A small image captioner, trained from scratch.
Model: encoder norm layernorm, encoder layers 6, decoder layers 7, decoder activation relu.
Training: muon at rate 0.01, 40000 steps, batches of 64.
Rows from block 2 of the image encoder, named by matrix and row number. Each number is 128 + 32 x the weight over its row's rms, rounded and kept within 0 to 255. All counts start at 0. After the name is the row's rms in percent of the matrix's.
# fc1: token-mixing MLP up (encoder.blocks.2.mixer.f.fc1.weight, 96x100), inputs 0-99
fc1.5 103 [123 135 143 130 116 122 146  66 140 139  88 165 137 103 102 138  93 107  97 100 175 151 134 132 115 140 132 141 136 123 150 151 157 120 177 105 170 102  64 114 157 112 118  93 153 158  96 135 144 106  96 182 123 134 140 171 162 135 138 127 175 147 121  90 154 123 100 152 128  81 123 113 169  89 186   0 158 101  98  77  79  91 126 149 142  91 151 109 141 158 172 155 188 144 122 174 154 152 200 144]
fc1.6 098 [147 170  89 159  96 151 138 120 150 150 158 133 106  52 111 116 134  72  92 101  73 152 142 145 109 119  78 100 113 134 134 106 124 137 188 156 167 134 121 134 132 136 127 141 193 206 150 134  96  88 160  89 107 171  78  70 139  85 108 110 104 152 123 107  81 141 111 126 133 131 123 126 137 172 140 176 173 182 145 143 160 140 122 175 143 212 150 204 115 169 128 156 116 120 139 147 162  84  89 162]
fc1.7 095 [ 96 141 142 125 143  97 135 125 123 175 121 100 113  86  94 118 192  78 145  86 123 132 142 185 104 151 131 160 158  83 111 160  99 163 142 111 105 186  88  94 124 132 157 127 124 141 144 133 122  98 134 156 138  87 201  70 103 119 129  97 127 166 150 111 130 148 177 126  70 152 142 203  85 127 182 137 144 197 174 156 131 140 116 141  95  91 161 120 120 133 181 178 197 101 107 168  88 123 121 192]
fc1.8 104 [111 140 124  68 146 135  77 139 113 154 156 117  99 128 152  92 146 136 167 132 145 142 160  50 197 136  78 116 113 151 151 158 159 201  42 141 223  66 120 134  99 110  85 130 146 105  64 169 108 144 176 147 158  38 155 129 129 158 140 115 122 117 162 106 186 122 150 135 154  77 171 155 104 116 149  93 134  98 145 112 141 127 170 116 142 151 145 134 128 136 131 145 128 117 155 121 132 152 140 129]
fc1.9 103 [168 120 138 139 149 185  92 101 125 107  78 132  93 124 119 140  93 151 102  99 114 143 151 125 139 131 143 113 122  51 109 146 164 115  86 166 152 156 149 127 183 138 131 111 117 112 194 227 183 116 129  92 126 127 106 126 201 218 111 141 151  92 134 127 158  99  42 109 139  87  99 133 133 125 130 146  89 103  77 118 134 161  79 126 138 159 146 141 151 212 114 116 121  88 152 157 120 115 139 121]
fc1.10 100 [127 124 140 142 126 139  90 117 116 175 152 164 118 135  75 149 115 142 169 128 117 128 144 109 139 162 160  96 141 141 120  81 144 142 121 170  91 159 118 153 117 153 103 151 194 166 183  38 120 102  81 111 188 127 106 122 120 179 137  76 104 111  97 134  40 209 117 130 144 165 115 149 143 184 101 122 133 209 135 139 150 121 166  92 169  70 152 125 103  77 133 158 132 129 143 142  96 172 101 108]
fc1.11 107 [ 93 147 104 160 155 122 121 106 147 169 124 113 163 140 140 172 157 110 152 156 110 169 171 174 145 111 130 172 127 125 153 155  79  86 132 148 101  88 138 130 176  60 150 168 152  95 111 112 141 112  91 111  85 167 135 129 166 135 114 107 159  18 138 142 113 155 127 121 141  86 197  50  88 125 156 145 103 132 128 168 170 126  76 130 100  85  60 153 163 163 110 113 165  94  96 134 128 170 139  99]
fc1.12 102 [130 140  86 109  74  97 109  99 122  57 111 137 104  94 148 112 128 135 122  83 122 117 164 123 147 120 110  95 132 137 152 133 160 144 118 141 167 146 144 120 142 180 140 149 174  58  84 111 173 192 162 137 201 110 138 119 147 124  93 103 118 176 149 155 109   0 132 144 113 101 131 101 146 104  92 176 110  78 133 172 129 127 106 159 179 133 154 176 132 142 104 123 141 149 114 117  96 109 161 177]
fc1.13 103 [165 124 106 115 119 131 143 177 172 125 129 172 123 125 126 123  86 122 103 170 130  90 104 117  95 132 125 137 183 112 136 155 134 121 153 190  93 125 137 129 107 116 156 153 129  59 186 117 154 117 147 131 113 109 156 208  21 179 189 178 105 127 156 150 154  88 188 203 147 116  92 103  82 139 129 149 135  73 170  90 153 121 129 100 123 167  82 179 108 141  95 137 122 148 152 140 136 101 124 102]
fc1.14 095 [108 190 103  89 116 129 145 164 116 140 141 100 115 100  75 145 182 161 150  97  95 132  93 119 116 117 114 117 214 156 151 136 109 132 111 156  71 136 234 178 147 146 142 137 167 141 136  63 206 197 126 139 133 169 162 167 155  84 133 186 120 112 174 111 124  93 165  78 125 147  58 142 126  77 119 125 158 127 143 114 108  92 124 105 108 122 132 129  86 155 122 140 117 104 104 144 116 111 115 121]
fc1.15 105 [201 158 130 121  76 156  96 123 216  54  62  82  81 123 126 113 119 151 143 111 114  95 108 154 148 159 122 120 118 122 151  94 172 133 144 142 134 158 137 123  78 141 157 126 149 147 153 139 108 141 140 121  98 115  75 119 195 174 111  59 171 109 101 100  31 157 217 118 145 133 132 166 151  83  95 114 160 164 125 123 124 106 111 142 117 161 115 123 147 157 152 102 136 169 124 150 141 110 132 148]
fc1.16 105 [197 116 112 164  13 101  82 115 140 128 138 105 114 105 130  39 138 183 180 163  97 130  97  75 182 128 161 135 180 116 137 101 161 162  77 112  91 136 119 172 128 171 130  78  90 152 174 151 136  87 149 131 150 156 191 102 101 164 122 131 140 109 137 147 130 143 126 123 131 165 122 149 121 147 108 142 148 132 141 129 177 137 161 145 153 124 123 111 119  88 126  48 125 115 168 106 171  99 128 110]
fc1.17 108 [151 116 136 128 137 154 152 175 134 133 145 133 162 149 152 120 139 122 126  95 119 165 122 182  96 138 100 115 128 107 153 148 177  60 170 124 106 115 125 121 154 157  42 247  53 196 135 142  95 112 106 140 173  84 187 159 139 131 159 144 155 175  82 113 126 137 101 107  96 137 106  68 128 177 161  97 133 147 136 118 138 121 149  52 115 174 113 126 117 171 111 124 100 152 153 123 123 129  95 112]
fc1.18 122 [165 163 139 197  94 107 153  70 144  76  88 106 147 140 154  96 119 129 110 125 122 110 107 136 141 119 107 137 101 122  97  94  93 143 167 129 180 120  74  85  85 127 152 163 126 170 142 171 138 131 117 126 170 156 105 157 146 171 169  97 120  85 161 146  76  96 178 188 121 121 128 137 166 167  51  76 198 144 115 136 115 113 157 138  36 104 167 143  82 130 120 139 155 139  91 104 133 172 132 156]
fc1.19 110 [159 105 140 126 122 152 100 103 138 231 117 125 116 122 104 121 107 123  91  83 141 134  90 114 143 127 123 141  94 120 132 141 136 150 119  93 126 137 135 125 143 153 126 176 134 136  70  52 112 104 121 115 115 159 153 154 138 135  71 168 146 115 144 182 170 200 203 231 134 109 121 103 115 152 169 185 193 154  97 142 165 115 117 154 172 180 127 111 109 122 114 115 100 132 191 144  89 108  83 139]
fc1.20 093 [147 137 138  87 157 133 163 103 162 111 140 141 107 124 116 140 144 137  76 144 131  83 199  86 127 146 148  82 129 113  61 131 104 169 176 133 103  63 135 110 131 151 144 185  77 160 175 166 125  88  67 103 111 107 158 146 138 136 125  82 151  91 158 109  51 117 191 127 140 169 158 132 143  71 180 138  46 142 131 126 130 163 103 125 137 135 156  90 111 156 108 151 143 204 132 136 151 162 156 129]
fc1.21 103 [ 81 157 121  97 171 159 147 155  64  74 134  59 159 122 106 161 128 150 103 133 112 122 149 152 106 125 101 157 141 121 116 204 132 180 128 138 145  98 140 149 171 178 173  64 138  88 149 124 138 108 137 180 187  64 149  64 119 181 152 124 135 138 124 150  95 127  73  97 144 108 144 161 133 165 132 166 130  68  71 150  78 136 118 139 152 150 132 120 134 131  71 158  95 134 122 115 131 114 119 203]
fc1.22 094 [ 84 138 120  94 107  98  96 105  87 136 163  88 156 163 125 139 152 144 159 154 126 178  86 140 150 116  98 154 131 123 142 145 149  86  82 154 173 136  84 179 161 164 151 170 141 117 109 114 106 165 105 140 109 105 129 201 160 136 100  55 125 179 141 164 181 102 178 126 172 130 156 129 166  42 130 132 109 114  84 122 148 177 134 119  73 103  94 138 121 142 148 115 105  77 139 169 159 117  64 191]
fc1.23 103 [135 141 125 133 147 134 135 183 119 124 110 138 175 136 140 210 134 186 154 128 165  96 104 157 148  84 141  99 137 114 111 148 100 127  91 121 151  99 100 165 116 106 183  56 155 170  86 185 148 115 113 148  67 196 131  87 172 139  84 101 150 113 166 159  70 166  53 151 135 124 146 114 155 112 160 113 163  61 149 122 134 135 114 110 171  77 126 195 152 117 128 161 112 159 105 139  97 109 131  95]
fc1.24 094 [125  88 176 149 156 191 124  72 139 123 119 145 176 138 198 132 140 121 164 118  67 119 120 136 118  99 118 129 162  99 119 137 158 101 147 165  99 141  95 135 120 162 128  54 106 154 124 154 137 141 146 168 120 133 201  44 154 130 122  90 140 128 154 126 149 109 123 123 172 127 162 164 124 117 128 146  87 136  64 125 108 109 144  61 101 218  83 104  88  92 138 121  63 115 130 167 139 112 163 181]
fc1.25 095 [122 114 141 124 162 198 121 131 103  80 199 121 129 124 126 176 155 172 110 141 130 172 163 145 161 146  94 153 196 146 145 144 158  25 158  65 115 104  97 151 178 122 134 170 191  92 181 132  83 152 134 129 122  94 106 147 127 157  81 146  87 110 146 142 153 151  90 142 120 117  69 125 114 134  44 129 115 116  95  92 116 113 147  84 107  73 188  98 123 114 124 136 121 106 135 124 120 118 151 143]
fc1.26 103 [171 134 170 132 143  85 150 140 127  94 115 150  82 143  52 130 101 131 151 136  92 158 180 154 108 129 150 138 113 102 103 118 154 161 185 117 126  88  98 146 167 168 127  95 112 106 153 169 116 149  70 109 158 174 105 118 133 134 127 134 146 181 104 123 167 144 103 134 127 121  81  72 132 208  15 182 136 138 122  92 138 139 168  55 191 132 147 148 128 129 150 139 103 159 110 162 140 166 149 151]
fc1.27 103 [177 135 125 104 157 125 159 125 144 109 142 127 111 144 119 143  90 140 119 155 166 129  89 100 114 144 100 112 111 173 129 145 167 121 159 129 137 156  68  97  88 111 116 167 126 164 154 160 137 138 105 130 158 176 159 150 101 114  94  69  80  60  82  95  98 119 116 133 105 139 123 101 135 129  32  53 106 136 121 148  64 163 112  42  73  54 133 154 132 160 154 139  86 124 153 114  76 131 164 163]
fc1.28 096 [157 126  92 118 178 122 108 109 120 115 144 112 161 161 132 136 117 147 135 135 127 139  98 126 137 152 133 141 121 145 118 134 156 139 157 120 155 174 141 106 133 119 110 129 129 133 198  40 144 167 117 132 130  72 140 171 102 180  77 139 145 151  30 234  27 152 151 136  86 152 167 103 169 128 147 173 104 143 163 146 149  99 141 117 167 164 113 138 150 143 180 105  74 131 110 136 130 126 124  68]
fc1.29 094 [163  97 141 136  98  94 181 115 109 123 141 149 139 100 159 125 180 147  65 119 116 136 111 164  90 110 141 185 125 130 138 196 116 118 116 119  95 136 184 137  99 104 117 142 127  99  80 124 121 115 200 196 186 166  88 194 160  25  67 121  79 145 131 142  96 140 127 146 123 140 113 124 104 160 121 149 106 106 121 132 143  99 126 186  92 129 122  78 155 156 155 132 137 152 168 158 164 130  81 173]
fc1.30 102 [135 192 183 186 122  94 117 115 109 111 127 117 158 109 108  76  61 117 119  97 103 136 145 125 126 134 170 114  61 121 101 184 119 110 139 152 124 106  93 102 122 165 150 129 158 161 150 110 114 105 139 164 100 120 113 202 137 158  91 135 114 157 114  37 160 182 113 106 125 142 185 174  95 103 107 162 107 128 136 150  77 159 121  59 110 152 116 122 130 158 182 149 109 119 108 131 103 115 133 224]
fc1.31 093 [161 109 146 177 155 167 106  68 129 144 114 113 162 129 139 164  99 123 173 108 136 113 166  76 150 127  60 106 108 111 156 155  90 184  91 205 115 148  71 103 102 150 144 122 221 114 141 147  59 115  96 124 138 141  88 134 184 120 123 121 166 138 119 187 144  99  99 122  99 165  97  98  94  91 123  88 164 133 157 165 159  90 146 169  87  75 103 137 132 150 140 134 108 102 128 122 107 151 109 186]
fc1.32 104 [ 98 100 120  96 104  78 101 111 115 193 127 150  60  99  91 133 100  75  91 143 137  97  96 150 120 135  79  82 110 157 136  85  77 153 152 149 149 139  91 178 202 109 123 113 148 164 139 126  97 140 166 107 123 162 147 131 148 131  68 199 189 120 134 132 124 132 153  98  94 187 104 112 109  65 132 165  92 124 125 184 181 102 108  99  93 118 142 151 142 157 181 172 121  99 108 129 147 164  92 118]
fc1.33 102 [153 137 150 122 153  90 146 167 173 166 141  76 110  98 162 102 123 116 146 116 156 145 166  96 149 125 111 109 162 141 154 127  97 162 136 142  98  67 103 143 106 145 164 151 142 130 154 141 106 168 112 122 144 158 162 144 198 151  59 164  93 143 138 141 175 145 192 126  90 109 110 104 117 174 179 183 123  91  71 173 117 121  54  84 122 202 150  73  77 137 115  96  71 102 133 144 106 102 104 157]
fc1.34 098 [ 87 130 102  86 100 147 104 145  95 114 139 186 146 124 126 176 126 103 153 162 107 169 112 119 104 132  89 177 147 126 118 153 134 108 145 115 115 179 115 180 158 152 113 120 123 149 194  54 143 109 120 136 100 165 170 146 115 168  90 114 108 109 175 116   3 162 154 131 137 146 159 136 106  96 172  44 113 146  99 150 102 109 180 151 134  98 173 132 148 134 100 162 129  87 179 143 140 139 125 176]
fc1.35 097 [174 192 150 157 126 176 136 129 168 105 101 113 117 123 159 100 113 100  77 106 124 156 138 156 116 151 157 118  73 111  83 135 166 138 176 155 139 137  71  51 104 122 137 174 118 129 151 142 153 152  96 129 133 157 138 110 135 125 137 104  65  67 168 177 108  62  74 148 128 115 152 130 135 166 123  58 101 152 154 163 184 112 185 176 142 113  91 140 166 108  76 118 143 126 158 121 106 127 109 202]
fc1.36 099 [195  99 148 100 162  74 192 203 121 123 149  93 103 180 109 114 144 132 177 152 146 120 126  92 196 127 114 166 117 114  91 128 147 114 173  91 141 118 147 156 109 128  94  83 108 176 125 155 115  69  86  61  90 109 185 119 158 103 159 107 146 186 160 134 128 163 170 124 104 127  58 109 151 114 133 124 159 124 127 106 144 115 157 169 142 110 140  90 117 158 176  66  94  90 105 163 134 134 111 110]
fc1.37 108 [105 156 196 139 162 150 167 167  81  98 135 131  67  94  49 112 127 197 175 143 185  68 116 130 125 117 102 122 149 141  70  94 107 227 132 146 122  92 158 212  88 125 143 113 152 170 154  81 115 111 123 111 110 129 118 124 120  97 130 127 151 124  76  97  91 100 119 100 139 139 189 157 110 115 138 153 106 131 135 120 109 141  99 157 143 106 131 129 137  75 165  95  93 157 163 135  92 111 116 114]
fc1.38 104 [130  88  77 118 137 122 135  60 169 143 123 151 130  73 131 157 117 133 147 117 146 153 108 144 135 139 102 134  82 150 134  94 108 132 126 172 112 124 106 152 110 125  95 134 161 121 110 150 141 142 129 119 144 112 192  62 187 182 232 127 140 143  92 128 144 159 170 242 197  90 128 112 112 144 133 167  86 181 183  78 168 122 113 157 153 142 132 127 100  95 120 107 129  91 134 165 138 126 100 102]
fc1.39 093 [ 94 148 167 111 111 134 133 160  81 119 116 117 117 157 123  78 146 129 130 148 160  78 113 114 107 111 145 129 118 128 130 133 107 104 149 109 122 195  85 150 170 129 198  66 125  99 137 137 157 110 123 132 113 223 126 152  75 118 151 106 108 186 148 122 116 215 156  95 152  61 194 141  95 176 172 156 151 135 142 148 124 144 135 121 144 171 155  57 164 114 124 121 113  60 157 107 138  97  79 147]
fc1.40 089 [140 133 126 140 170 129 132  61  91  80 124 106 178 126 108 181 158  95 178 137 103 105 167 171 113 134 120 115 164 105 123 176  97 139 169 128  90 152  98  98  96 181 177 109 182 131 138 136 143 160 100 142  69  78 152 142 103  86 163 145 106 128  52  68 178 107 123 149 117 142 115 154 197 198 122 110 103 103 114  91 137 107 151 141 158 150 168 110 151  97 131 159 145 157 158 149 151  81 111 184]
fc1.41 094 [ 95 103 130  75 123 112 124 149 152 158 100 179 112 136 109 163 124  95 151 162 186  97 104 105 106 157  87 111 126 155 180  90  97 153  92 137 160 111 128 105 162 152 125 170 144 161  79 122 109  88 175 129 162 101 135 138 131 118 142 117 203 104  15 167 113 155  79 144 133 153 167 176  71 177  76 112 119 118  98 143 141 136 155 145 134 114  84  76 145 148 139 127 203 164 121  97 125 166 150 126]
fc1.42 111 [138 149 150 163 133 141 124 114 151 137  53 168 155 132 137 141 164  89 120 118  88 116 103 186  92 113  90 113 160 134 143 143 178 105 177 108 156 103  90 167  71 121 163 129 137 152 149 118 126 129 174 138 160 114 162 127 216 133 155 143  79 145 165  69 114 186 139 113 108 138 116 168 119 101  47 184 166  93 122 137  90 158 167 101 112  94 133  91  93  94 118 145 161 152 152 140 127  98 152 213]
fc1.43 101 [172 107 118 147  99 174 122 168 161  92 102 159  68 108 126 141 131  92 128 123 111 156 155  46 147 146 173 128 152  92 121 104 106 159  25 194 114 149 133 169 112 107  66 168 122 115 139 162 178 156 123 188 153 121 128 138 126 115 182 123 157 105 122 110 165 118 121  88 127 141  76 152 127 106  95 135 137  85  66 120 138 142 122 196  69 116 134 130  62 131 112 112 119 103 160 113 130 158 136  77]
fc1.44 094 [112 146 147 132 135 139  99 162 109 159 125 154 179 108 122 177 107 117 142 145 152 135 184 111 176 171 137 157 127 147 131 109  79 121 134 110 160 168 157 130 120 126  60  97 157 104 138  53 152 130 167  74 184 136  88 136 111 171 127 119 135 150  95 108 153 206 219  82 142 151 109  55 164 122 135 131 119 137 141  83 118 109 130  31 166 127 101 178 172 150 138 136 104 118 132 111 157 155  94 126]
fc1.45 099 [148 151 161 123  91 127 123 136 107  98 146 161 138 121 130 118 118 161 133 130 108  90 146  95 206  90 138 141 128 186 163 138  59  95 134 124 121 135 185 179 101 123 201 133 127 148 159 156  84 134 162 139  43  88 182 170 157  91 132 145 122  69 151 185 103 155 129 139 104 152 107 118 113 104  52 159  86 161 125 123 113 121 101 149 141 165 142 159 120 132 114 114 205 172 191 133 169 139 113 130]
fc1.46 109 [152 136 134 149  87 130 140 144 166 135 155 150 131  99 149  80  95 120 135 141 125 141 133 147 131 104 117  77 121 135 160 134 152 153 136 113 135  96 165 136 119  87 127 191 132 135 139 101 102 158 146 107 146 171 134 192 151 158 149  99 144  96 151 179 171 173 167  97 108 166 105  92 148 145 203 131 116  85 161  94 105  52 129 178 128  96 119 142 105 186 137  88  98  57 110  44  55 104 163 187]
fc1.47 094 [112 141 147 118 175 145 162  88  89 133  55 126 119 124 187 161 103 162 134 116 114  96 189 125 204 115 154 134 130 112 127 140 121 132 202  84 167 170 170  96 103 138 156 158  92 133 136 154 139  94  76 161 135 123  75  85 106 152  97 115 178 103 134 140 130 157 171  38 109 122 133 122 148 102 120 125 138 166  92 124 101 169  95 101 122 132 160 106 168 142 143 109 120 133  51 135 107 144 114 212]
fc1.48 097 [ 97 145 124 163 116 129 130  92  31 170 124 152 114 125 149 182 131 165 118  70 170 146 158 131  73  94 186 190 117 135 120 114 108  95 122  44  54 141 146 118 145 124 134 144 104 147 125 155  89 191 106 173 130 141 145 188 163 129 166 134 151 134  92 111 178 125 182 130  84 117 145  91 120 122 113 160 121 114 128 188 141 106  80 109 120 143 138  90 118 128 185 131 127 131 149 119 114 170 157 185]
fc1.49 092 [112 121 105  85  93 135 105 161 113  87  93  86 132 112 155 134  94 135 140 136  87 100 177 181 168 120 111  92 103 191  55 172 183 200 124 175 110 111 127 156  84 123 143 140 177 120 195 140 140 116  74 149 173 104 127 203 127 109 140 158  92 100 122  72  66 179 141 115 129 163 149 103  97  77 102 174 110 124 132 152 155 146 148 105 107 181 106 132 146 104 138 163 129 142  98 124 150 120 141 161]
fc1.50 104 [114 108 178  95  92 162 174 113 133  97 141 122 140 126 144 146 158 147 107  93 138 158 125  71 128  59  89 151 109 114 138  64 177 148  99 126 137 119 140 149 183 180  69 171 142 128 144 115 164 108 101  50 153 161 145 122  76 162 146 160 118 152 109 127  94 164  97 101 106 120 136 143  83 149 108 148 117 167 193 156 176 104  92 172 159 176  99 143 162 151 127 151 182 155 139  91  78  85 104 174]
fc1.51 106 [136 133 125 149 169 107 137 132 138 112 111 125 111 100 124 131 120 132 152 120 167 158 184 169  99 171  86  90 124 121 140 166 113 217 124  94 140 138 105 134 128 155 221  14 169 134 145  55 108 164 113  61  85 213 135 138 100 120 140 108  80 167 174 114 148 113 167 113  94 129 134 133 116 151 103 110 126 173 116 124 119  87 141 126  66 120 130 123 135 156 125 153 157  98 141 110 142 139 123 172]
fc1.52 088 [202 139  69 158 103 114 136 116 119 104  78 145 118 156 148 147  96 148 131 138  39 128 129 179 172 124 115 136 124 129  58 180 175 145 192  91 130 101 113 125 143 176 150 205 146 133  97 139 118 147  69 112 144 100 114 129 123 103 129 173  95 112 112  45 179 130 161 122 138 173 113 118 101  84 183 130  96 138 115 167 180 161 126 151 130 129 151 136  98 174 123 127 121 103 132 181 130  93  96 133]
fc1.53 098 [ 89  88  54 148 173  68 132 134 165 100 115 159 159 100 143 134 114 113 115 110 135 140  84 158  72  82 114  85 140 117 118 182 141  72 118 153 103 202 122 110 153 114 169 158 107 161 194 115 163 120 105 126 112 193  79 128 137 127 119 170 145 118 154 154 119 132  95 191 122 159 141 162 130 145  82 147  85 135 121 190 140 143 101 137 182  67 141 148  94 146 153  67 143 161  83 138 125 131  96 152]
fc1.54 102 [149 127  89 128 129 137 116  82 151  79 137 163 120 124 114 130 133 113 105 173 160  85 192 139 128  88 179 113 126 101 152 116  99 167 117 165  95 147 155 124 147 160 125 134 137 166 105 140  86 166 125 159 180 102 153  95 150 182 124  92  57 140  76 162 112 117 158 120 173 112 194  83 158  69  87  89 185 142 169 158 103 137  87 111  71 181 131 106 110 165  86 128 156 125 146 127 213 114 144 123]
fc1.55 100 [125 163 167 106 133 126 146 151 145 140 129 124 101  92 168 116 167 128 149 106 179  86 149  74 132 118 144 144 116 159 120 152 183 122 139 210  24 148 102 177 156  82  63 153 165  69 190 163 116 113 114 146 158 128  97 129 162 100 154 108 172 127  95 107 134 135 132 139  78 125 116 168 174 107 138 101 158 114 141 161 122 159 111 159  98 177 137  82 144 125 137 150 114 101 120 151 184 164  66  86]
fc1.56 105 [106 140 123 142 100 103  99  82 103 148 119 156 147 163 139  90 152  83  92 127 112 129 133 141  95 171  90 110 129 119 137  99 124 123 121  95 219 134 145  87 136 114 138 117 127 180 116 202 128 132 115 100 117 142 139 105 187  95 139 158 103 168 113  76 156 194  54 199 162 133 190  95 104 166 149  85 211 125 186 171 113 130 125 106 150 106 126 116 161 154 150 129 123 147  99 175 119 149  82 101]
fc1.57 101 [153 158  94 124 144 101 126 158 189 113 139 148 124 101 137  99 130 124 140  85 114  39 105 131 130 124 191 120 128 143 190 116 112 157 163 118  66 116  96 122 139  90 113 131 138 172 195 120 142  85 131 119 172 151 124 131  88 101 152 124 178 109 119 102 157  78 164 140 130 145 180 122 155  97  95 158 150 127 174 198 141 106  91  85 177  42 204 117 117 150 100 180 143 154 115  83 123 120 139 117]
fc1.58 113 [ 95  92 140 130 131 100 134 140 110 201 111 126 126 153 107 153 109 144 165  67 160 124 168 155 160 121 107 146 103 110 145 147 160 197 102 117 129 102 148 115 153 130 122 228  52  78 100 206 157 121 131 137 119 192  83 115 149  83 118 102 117 106 179 114 132 153 103 127 127 141 104 142 143 124 149 150 154 130 109 121 121 126 155 134 112 132 150 144 139  99  62 109 133 138 104 138 165  55 148 232]
fc1.59 102 [148  60  51 158 144 156 126  76 131  94 186  78 149 156 197 136 184  82 159 139 126  85 127 149 163 110 178 153 111  96 134 105 158  57 209 154 148  65 143 162 143  92 172  79 144 136  68 162 189 188 150 104 111 126 125  71 146 134 111 155 141 127 118 141 137 144 116 102 141 140 142 170  78 133 117 120  98 128 129 110 125 109 151 117 153 105 111 121  78 153 123 159 114 122 157 130 123 135 128 119]
fc1.60 101 [125 161 139 156 155 155 131 126 168  86 113 122 137 150 102 138 121 123  94 137 118 102 107 124 112 100 129 138 107 141  59 109 139 154 130 151 122  95 133 120 115 212 154 142 147 116 135 116 119 146 132 113 182 117 161 133 130 114 131  98  97 144 175 121 155 128 143 152 168 114  84 155 126   0 130 181 135 114 129 151 101  89 118  50  84 122 200 107 105  85 153 123 105  80 133 142 172 151 151 175]
fc1.61 097 [ 52 117 150 121  92 101 158 139 136 167 109 133 150 171 141  64 139  93 107  52 116 168 151 132 125 102 137 120 109  82 170 147 167  35 138  70  81 121 124 153 152 162 148 157  93 124 111 111 146 164 166 105  89  93 158 151 134  90  89 126 126 164  69 136 196 143 154 138 153 117 150  99 159 111 120 111 124 174 111 102 153 125 150  85 203 154 113 120 136 145  85 147 158 155 171 129  79 136 103 159]
fc1.62 096 [171 108 138 122 109 125  57  79 135  93 155 121 115 136 119 129 130 145 108  86 114 125 113 153 113 156 135 147  91  80 151  71  88 151 181 140 141 202 128  51  92 102 136 130 173 120 154 182 120 156 171  98 134 153 175 109  66 155 118  77 144 127 142 148 168  62 100 148 180 113 184 149  86 116 200  95  77  87 149 153 134 104 106 124 130 146  74 101 124  97 145 128 124 152 138 137  91 173 148 145]
fc1.63 098 [154  77 125 145 141 121  96 128 145 107 172 127 136 127  80 115  93  96  83 151 153 131  90  99 140 149 105 105 105 138 139 131 152 122  62 113 136 140 127 135 118  58 103 144 171 177 168  97 157 118 138 195 116 187  93 138  70 163 126 147 188  92 184  89 193  72 227  69 128 109 103 153 162 127 130 149 144 137 114 135 126 139 125 144 145  78 200 104 131 162 145 111 145 160 108 167 108 126 122 140]
fc1.64 092 [115 152 127 121 175 148 180 161 112 115 118 145 176 255 153 104 131 118 161 134 135 196 181  70 125  26 123 127 119 135 185 149  52 169 160 110 132 112  74 126 118 132 116 136 169 138 142  92 139 113 131 120 136 147 162 190 108 145  74  87 104 102  79 117 106 129 126 140  97 102 125 120 135 127 127 100 121  97 141 117 164 125 147 119 163 101 174  97 129 172 144 142 137 139 117 147 105 150 158  97]
fc1.65 091 [141  95 102  92 125 101  80 129 195  80 144 109 157 148 127 113 129 127 101 160 105 171  76 130  75 112 163 109 162  94 118 105 159 126 124 219 185 115 171 121 107 138 148  81 146 154 121 125 132 111 132 128 127 146 129  67 175  83 198 148  87 159 117 160 134  84 153 153 135 107 134 157 106 147 157 126 111 177 184 142 141  90 147 115 147 116 210 123 138 137  57 195 127  87 126 134 121 179 112 108]
fc1.66 096 [176 139 155 124  88 119 124 111 110 108 120 148 109 100 122 161 181 151 134 142 115  83  83 117 115  99 106 102 145 137  74 133  89 147 121  55 171 167 120 135 138 133 173  88 100 148 154 121 130 135 126 156 197 126 108 118 121 193 125 137  71 146  78 173 143  90 131  81 147 122 113 146 132 163 112 182 149 165 135  94 164 148  45 141 103 207  74 171 179 149 164 163  97 144 115  99 178 105 169 134]
fc1.67 097 [ 66 145 128 189 117 136  77 135 115  83 128 203 164 137 162 120 125 118 136 123 153 121 148 139 142 155 142  93 145 104 116 121 132 106  87 107 136 165 128 140  96 142  83  56 133  99 140 157 124 104 143 165 177 111  93 122   0  73 154 130 154 112 133 190 135 163 112  72 108 149 124 130 110  84 175 163 176 109 123  94 156 144 177 140 135 123 171 155 140 101 125 103 147 147 187 139 131 124 108 168]
fc1.68 093 [ 52 115 118  70 153 100 143 139  83 109 136 119 135 157 100 104 150 106 156 114 142 174 165 140 139 116 136 178 107  99 180 196 149  71  86 160 177 146 117 127 142 153 206  89 199  36 120 115 102 131 115 125 164  85  92 108 182  82  96 107 126 161 144 139 146 162  50 152 130 134 150 174 103 135 134 157 110 160 152 146 110 108  89 119 109 125 148 135 141 106 165 104 145 105 122 128 120 182 128 143]
fc1.69 099 [163  93 101 127 183  86 109 117 114 142 154 166 168 149 120 101 139 115 123 156 141 160 144 113 154 162 130  91 118 130 152 111 145 101 148 126 121 109 138 120 141 131 137 120 111 181 162 197 147 114 134 188  86 131  67 188 214 149 139 117 148 117 170 115 139  10 153 158  96 110  88 187 134 182 119 145  36  76 120 139 145 101  92 154 113 124 130 140 126 115 108 149  89  98 139 173 142 129 131 101]
fc1.70 092 [157 133 144  77 160 141  52 131 110 125 103 166 146 112 101 152 108 139  94 175 145 140 141  86 136 176 145 118 199  83  81 126 110 150 160 113 118 171 141 210 144 133 117  91 114 160 148 143 159 135 125 138  86  82 154 167 122 103 132 160 159 133 151 138 119 133  99  88  95 126 172 153 178 135 101  71 162 114  52  84 161  95 147 123 176 172  85 151  75 162 148 128  87 132 118 138 128 176 119 196]
fc1.71 103 [127 182 139 104 103 119 130  98 162 172 165 109 128 126 111 130 105 107 103 177 120 120  92 158 123 170 127 144 143 168  75 149 124 159 129 134 129 174 153 135 117  94 116 149 160 165 146 146 105 122 145 150 150 145 148 167 198 186 131  43 125 132  94 155 171 152 164 153 144  41 151  87 101  83  85 176 154 112 123 122  95 108 165 107 122  70 117 136  74 120 145 164 182 108  80  55 147  75 126 151]
fc1.72 106 [133 110 174 149 133  71 155 115 102 140 148 122 144 170 100 140 153 134 134 136 187 161 137 131  76 136 103 112 105 137 147 195 163 132 161  91 115 104  52 121 166 173  93 186 188  73 177 121 172 113 158 109 155  96  61 170  96  89 111  85 145 123  95 169  91 118  77 100 131  62 154 135 100 146 111 151 113  54 177 115 100 111 127 150 107 108 163 117 116 147 147 164 115  85 112 111 106 109 110 116]
fc1.73 098 [100 167 110 143 184 124 115 126 142 149 199 132 129 158 140 101 118 126 107 108 168 155 158 111 107 111 127 137 120 159 147 184 104 132 105 129 155 109 155 130 169  99 103 135 173 174  64 134  77 128 133 135  89 145 158 118 156 134 131 126 185  80 154 156 130 108 123 109 144 172  98 181  84 105 117 145 173 144  49 128 176 124  69 154  53 149 142 107  81 139 174 154 150  49 108  63 140 102  80 121]